Rows from block 3 of the text decoder, named by matrix and row number. Rows with one number belong to one neuron. Each number is 500 + 25 x the weight over its row's rms, rounded and kept within 0 to 999. All counts start at 0. Numbers have three digits each.
# fc1: MLP up (decoder.blocks.3.mlp.fc1.weight, 768x256), inputs 172-255
# fc2: MLP down (decoder.blocks.3.mlp.fc2.weight, 256x768, transposed), outputs 172-255
fc1.487:493489495511501520488514486504518501493523484483528518459498493488467501502487487498462550528489483508443482443495530464564498463516499483514537476456494489499491496524499500525486506450475490480569507522470477485521487530448506498512491478502529459490
fc2.487:543506474512491526497505521487537488450459490513486499516513492514530476541456520555509537482471519542500518473469498497490450515510475529495456523550498495473495552476492530503471514502484521461494524516472481492505508516470501509502499512491518468524
fc1.488:523532493512514505481522498516456501472489517485519519515481486496488480516507473491542530521486474445512471490495481524516526507474432526509514485478466506458502470515458552475559483508541520468484513473510506495489567517494467511520468495516546526491
fc2.488:538486492497508472503479488462518477530488471542513466549518528505541521535520512472495561487521515510494498514535502543522472506492493486499509484453531461483481541492437482448522506493498533527516525529489492486530517478554447498527501492479489500492
fc1.489:527526510506511534487491492491507496471508470519513483498529461471469521512451524481503492524493524476520508502496482505491473481511500501532498457469450487540520494488497522500507473472526505447503509479478510505478510503500487531514505501525455489492
fc2.489:511477515498533521460496445512535503556516474531534491503497506490515537494525498517471498499518530493476457468523511484512521489518474501512489525485525530460495541470506509487452498516504503531528486522525500479504514489467493496529498487456533522471
fc1.490:468516456482505496485521496453481485496468492537517509531557474457523523490520534488441492500531490499442511502557508491510524507520556511476503478525510476490476513517491533516560471486484502498463489493533490529463473526532509507489486469480544458526
fc2.490:500528486446481480494467508423502518483493512452531474513481489514474475524575530541508445491522499524517496507509508524485516478479530498513481519529453519508507526492483512516506469533528509493502501570489505512477488488502486528475491504490504528509
fc1.491:481507496506490522534488462474504523502507516489461483541514508494508472463547518469449498509514496502485540509504512476548466450472513497460507465512499524500512479501479433525543499479465485489489494538479537476517499479503539522541535560500515512476
fc2.491:508502550527493494511496502437516518579521467479526519479524527497491528493545500503507476483504519492518490458539491468459519461495507467510459478491501483468511520513515518496494502497481523443502473459501521490527520483453469553494511466512518497480
fc1.492:481496468476491495491530485509527497500498487537444502482517518472484474502540484494529463517519506518514512499508463465525484515475459506543490497500506477505521479478541540499453478491520487468506480478512484520527474506487514490483475504515488458500
fc2.492:485509497503519541433487497508502515506458544479559505492519485535521545549525484462512492535498516484522483529443505512507462495545500515528463513483516548465459503503482462523483495507477451495497505547533543511458483512520505516501500484454499456526
fc1.493:512498502513492488521490482485511434478473483504496499566511503504459503493515500511515504476473474493491574524491489500533488499512476503531505502538491509482488538528483532509495481481528530497498516537509490514461464484458483503496539498515460505469
fc2.493:526502480522466530520495503485514503465506472514493577525487511445485506495526485477520523494499546463452536534509471504502481509463507520542458465463501516475522503458517498491495495470486553489528483510524509501482458507487498491494497523508499501485
fc1.494:497514511547495459523458464528482480516425515501475518501502488503496507481484518467466521505508490476516522530505476541519505513496502504454530533545486550478475501532496516475500544426469501515511486490519481493519470465479520439498475517514507513541
fc2.494:481509495482533514487513504397494519475507503481498451481476455523490493456537477513499522553472517489448463493492548482476552483525523455535506515549512519473506544485535526472518481502458563496476518515516493501477471522482480547477527494504504508487
fc1.495:475516529512472496510504523484555496499509491503507494499500503505463516520484497470441536490521531459518475528490487496489472485522533480523537450512551514502444463554463473455504500454544513502502539476469484533533517480513478461514475480500488520525
fc2.495:483520487488530475484443449467476507463472509505487505494480503525480476482515465496476470522457484506501549501477469482501543490488509519501543532548526519474477511476518529495546475549510532519517493472543513483504479505524465461500545535451502484474
fc1.496:471507504532486522501486483502519476484511513457512506528494524509517518471491499502473503517495554495479453531505524489486501495551500493447475517501508492509464519483462545490497530491497569488421503501505522499472530527492490521540560462464488529473
fc2.496:478474538487543458460502498497535483502473506536487478483466478466496491493533549479527431492517464479487525510475517508519521499461526509492487495501482504493474520480485468506517528531486446553495467515475452526535512533475493481471480513521503517529
fc1.497:490508486522513484491526533499517526473513503509451520475507494502499478526501533480519517539521526528518471520541451497469506472515490494474494496486485535508498551532489489490509527484535509502533497512540546517490493490519423514508479509496484510477
fc2.497:513536495499473486464467535479502519495510531523556557510526528481497514487551464494493485547490493481518498485517527506551482531461505494473451482468446478489468547464526507460488516526480536483534537502483499505477502491536520489513536517530504536482
fc1.498:519534478521460506487450478490516489505475487486459511548453559464493523500496494482478530492491498514462523510451522486523467530463532469522498467512520509564489475452497524467524553503506469482502475487522481491461484494520469505491529449515483501448
fc2.498:463524476489505505483512517476514513493512504544486459528505488519507511515520493464489530454519510536519491491467492532534509492459500463498506524517512501508466484489555487481490523543458467506498506519513495490530490523516498529516551517520475492494
fc1.499:551489500480506487520541485527519528501483494473497507468508483486484469475523489485497490452538527538547502501511494454515529503496495487534511465506501471462511499503533475466513499467450563458447517515485510474515500482553482518479531475458496485514
fc2.499:508501494506473537455485452485504511491441530490481494473503498564515525519539468495461526488532468478491516486469463516510519516508502502512506544488482517497495512483519445461509522494458519529504585471528502509492514486487476494492505485486528464490
fc1.500:508507544514475495536522537537542505528504475481496546411505531484515488482484472542473505524551503467507524506494493510470484474536538523496513494501460527496537458489504500467496467491469500467490492486510485495475510488487455475492515520506482488490
fc2.500:505465492515471477521466497487456554502502499535540526540498503468518527499509555493504486472484517473506525503534494515518562467501464504521530518531526480487476460481484488516459527493544504489497512495489501546507506525503504522468473477554498483504
fc1.501:506504471518474480521481490461569464458521481503478470523521481497474508478497498490546535493486497479504484552511488468553505513483559478460485480539528450511518493501565487515483497464520506505488509465540491514483496475532487520516489562503515476481
fc2.501:544509525499538474520523481539510520508489534487507523506488534488471557459513473495485490507512473464475491532496516516515463470467491552496502521471486485480434488512523464484511501459487513498513515504518491486504532491502483465512491511504481496483
fc1.502:502506521561512498455524490503461503500495526535510521527487478544471486538507478472495462486464485507544493472501495469477480491455478525474511451501473515487478495524461497489483472485473489477517529480474508497524526458455462481485488516459459496471
fc2.502:514483513470491505513442509476478527518499543475516480474511519507501504496518479493528540517518537512449504491521515524517526525474488468516485483517505519503496548517468490500513508507531524511515482547460561506494459557488546548494486451525501455524
fc1.503:495504513526555498482451555514496476500489498521520527509513508499480491479494489468492571502510456508531506471458540506451485483485528537489492500492485446498498499521537488475495480477530444525501493499512479497489533498487519493518500501486513491471
fc2.503:528502521498483425500499488471487513491476466485521475523513512475524531504509512560480465546499513469471483514505504458520552464496485496501504502458523479501511526517494522534523518465489494484471537490504518509490490520519464525475503510537465456532
fc1.504:527479500534529484533514518531495511494478444537559518501481513480517458487492500481510498497470435461509517512520480466507516501516478537520501558511514534527492488522492526512484456477482435462528476506498498526487464508511472491497475505445471495478
fc2.504:469470526530475460575488522442517525531504483507518515473505460487520508536524537477497469561543480469488487495502532513497513474529481495525467438537496542546508503523503462523530521457521527518509491464516499476538475480492471497492487496525483522499
fc1.505:507522475523506458504492468506521467526482494506479495487474538471532472538455487503525504507510496480518490486497476471471483441534474530498468522513511488524505485481504486442506510459505483488489538466475500491493492476490454547491516476568479472498
fc2.505:521481490496504521490503544491472490496479510534473481496516498534453569502539480487472462467508513481517492501483530486473505476495516483519536493533495475482479521496508518522450480471512474459485492490486489464490466518528503464513567527485503507467
fc1.506:502484458480499461515515501498486498548481499503512519504503545501549508522508476481528509535524518477463511476521485539538465482468484508519548444464507485458495499478495521470543506486521540506511545512517494485494517526532480532505538518509478515525
fc2.506:520451522486514500460504483480465520496482493512521502544494522510526505539550488492542526507450530536513548498531458512506495486526518462509536501489503526480476491460487492472489478470511480490536541485484520514551521513521508546519485479517522495503
fc1.507:497523466495496520447505461487506492485490483511545514535543458469500482499497522458514517516553488528499517538514518465517485540517505501466461492494487478480465478509485539488505495495455507515494523516511469501448506568502469504503545500487536459517
fc2.507:491465522456515487503467485438537473517461497486527492501488477481490542509486545509500479502517516475498496492527478496540538478475542490515475515486440498489488512472460455528503466462500451495499490571470484556501449452492498492491502524474515434523
fc1.508:456523519485487539502456471515533512526508538495532540543485524524508491526487472490469526512461474499456496519502500522486488526503520476518483481513518493502470471527446476505511515480493537498546510486484498498477484507489479517525525508507484495480
fc2.508:530451479491475456551496484510461550513505453439505483507510511457491494493493517505450479490503524499492507476511498490499507458511457503495453536552515511438527500494502444499527546498500472464487497498432485482521475478487482481504479518484507463497
fc1.509:524513522526499477513499463478481502516503503521448507526542478479503470523502529504521507551473538496475493501542475461500512494487481522486494514529504509485481521525514501481440514464497519502528461507507529531454467468487508544481528513546486486477
fc2.509:456531534487480549503472459533509465529511482535520543517502556436475489478498488456533503491477498471500488504494543541521497495483546503429526428499478480516479472478482472523540493498531487492496557476526473521481484470522502507528491449484481581486
fc1.510:498506450449482446503506511484466515490473522513500534478519497496489479523499486483536441453483467514494460508491500518504496497464508468484533502466499558491515477511487473485471487464486508495496512497473489507477511507490500485504450484495500482503
fc2.510:504470465540548484488507472515485491511456506499548461494501485528562496497503487481484527534516491483513497523491521471520514520534508488499495504529458505457487516506514462491489502477520522519516471483469528534501541473483487489487485486506465527514
fc1.511:550552515472498503538511471493496504472490465518549478484476540460468509514481530486531500465486475514533537534479480479488490539506528476491487490439513476484522481461455502516527487490458468529492524484529544447518487524495505521503514534511505514482
fc2.511:524503474503494509501468526486512489487521473511545482480495515559523515504529506469528487482528510474474522527490470476517474484510488494517476527471489492461527479453545498518505549478504502492507523494486488434485469487543459520490456494489548553513
fc1.512:500547454450525516462505531480503518523488494506468480504472466536522504490496503540510524543510502470506529499486510489482530498529490531484490494510524532483469517515519509530488504467511542512511489514496518498487510528502479526500504533534504522479
fc2.512:515449538520525518458481502497505446533504445534490452482523467511499494524518466512525465485457495507523496529478523511491531491496452476493487473521501500482472513498506495497448486530498495500499477536497483503524501462491461471479517482485528451489
fc1.513:527500459482510499523507470530515529480476503514477508493523467468493475540504504491493523479499519504523482515520480487548472488478480489512464437481547506528506484483482523498545535496499525503476437516509503541472533496476493466463506492499501484521
fc2.513:489487509469504526478488469501472510501504551526493523506540517536503495507511477481516500490520491460527517500484477528532494472506478466490473500470506505513479520447513470499489513531527508525513475501482456504510534510449517462498495465510456536486
fc1.514:509498520467480471509524486533529502493509491539452479506496495509499532524497456480476509471521463480477540459481498529503477482466561470504544504500499548519481532494491534478541507502500538526514504512470548475549506525495502537489486494511524488532
fc2.514:522496538509496495524486494477461504526495514499494545471478520519504489511475489488490537465491530452502526494513498489521530471480507482526483534555482495513486513475499505500474502471540538539487506490483489459489517446540524531481510444471494540487
fc1.515:538500528526513509473471476529498476510476513494524542488493569490521510536497498491473543524482460526532497524514510506519479495542481467488442477548541453487521533475447494536538469498500518550459527500524512502526551412477495511472510479497500491488
fc2.515:520467530525505544503524492475479473508542497522477555482505501480483503495556500503479528472504530485468476497469468481457502522497518513482515497493501513511485463492527436500490514527502520534507533479481438506496520533507491473544510525527472456483
fc1.516:512492499521460524499463527547503481489532493492520511449526539490493460505438457519515501496485500541484490543486504515474502491509498487496533512458510479515473463467493503496530516489498515507467474476531478515511504495487486504525483475495512453478
fc2.516:554469517502525520480520460464515494464517508475529518504505482485495539557489505451505533475524516463516496500481481542536500471452504491528484551503480507520460542465485490476495482455525505496554546520485413509515534510536476505522483497554567513502
fc1.517:491536510479476488520451499512488512492536505519493562483466507506508503512500492539474485537439562519492549541523539485494452492522505469494528518513463496454530526502516497481511532471485486477515520473514489509468471494499472510457504463508529491469
fc2.517:519540520490469554491499458437512524463490529536517518483486506501480514482505496503543490454509465426520524517504484554544481535474510506510486499525533504468468508502502493516514529459520498485478510500541537499479494503534499520500535501484488500526
fc1.518:501495485478511520470493493499486519537514494517564468536544470451471499500527492523543529528484505501512465489464526518506483493491490483451521535506500511475515493469486543489495465492494520525454491490461539466506519452452493547479474510516558466482
fc2.518:523497506468488495515489490487439497528494503508533487480532470483468539493513498544440527504533519427463488513460494491543543497534476478472554483488526534485469488472478468522492525515500505514512498483496504494534491477479460516511461469529524476539
fc1.519:445476488498498523465495446499512482510531509496498468524453544549494498481522487525514497470509511500479527469460507513519516531459504505514538539535466498511472506533494515458532519466507501516473519521467507484531512480555534524458482482512442506482
fc2.519:529506533508515485527506452484460512486502505500507508476516489557537476516487493454506546490502522508479500511509494486458487513467502521470452480546488521511473456478488467521507526430524540499514473490490465525488485460499483475533506475461507504534
fc1.520:468514504547531488468472462524482505508490515499505504482510452457550500523516520537517456485545487510536544505550456508518532511526489507469531475518485543446496504495516510481524510446499516513518520513507448493501535505509487490519508487518503491456
fc2.520:497485512481508478513474487504529470518514532479467547493489482469530529522443528526496503480481489457502484442505506504520482501450458489490486456491510473518558512511515507513494515516485502483487464485498544521510464451475464536540491477469481492504
fc1.521:493478458506522501463455492502499470497525534501493514497515545497550479492482530435499497495547475526513494510493505468508475454509479529540490488461505495506491509529458482507484494501468482495498486491489486486475523486449496507538549492504532460524
fc2.521:468503510500516517533463523461523515532489555497521494468545482518522477553477495499518507446509486488464494476543465488488487516491492477513456485497517485508512451524522470542490510464450545469488495514453487528504458463479498490479489515511511444506
fc1.522:499453533488465495514458475515538520527459505487517555523512490460518474487501501535458495521514491474550539526528524504476454479543511468550488492508526463510534506500498520528528478486482471544527499499536508482513525491503505497482526512494530494504
fc2.522:498513509542491515513461468489556469487525489535463521519474543528473499502494479472515535502474539509475506507479472506496516504514500517460469508502519546499523490458525428461543481550484517491525480441503480468470464577483519506546497492482464506501
fc1.523:499506525498461490489467494490546516546490535488496508501511487531472501502483493475503469530509533539486491485486523523518508495531470493471498549496512453506517508512507529508513496487520520501515452536512535531497505517521523469491486574482575530502
fc2.523:477445494532494534462470453464481475493479522475526479492495471508503516514545474509480504492535453494491492468488494512499489524514532498500496515478465481493523504441486466503522524486479496510498499504552563473510524527532533544472530500526501494502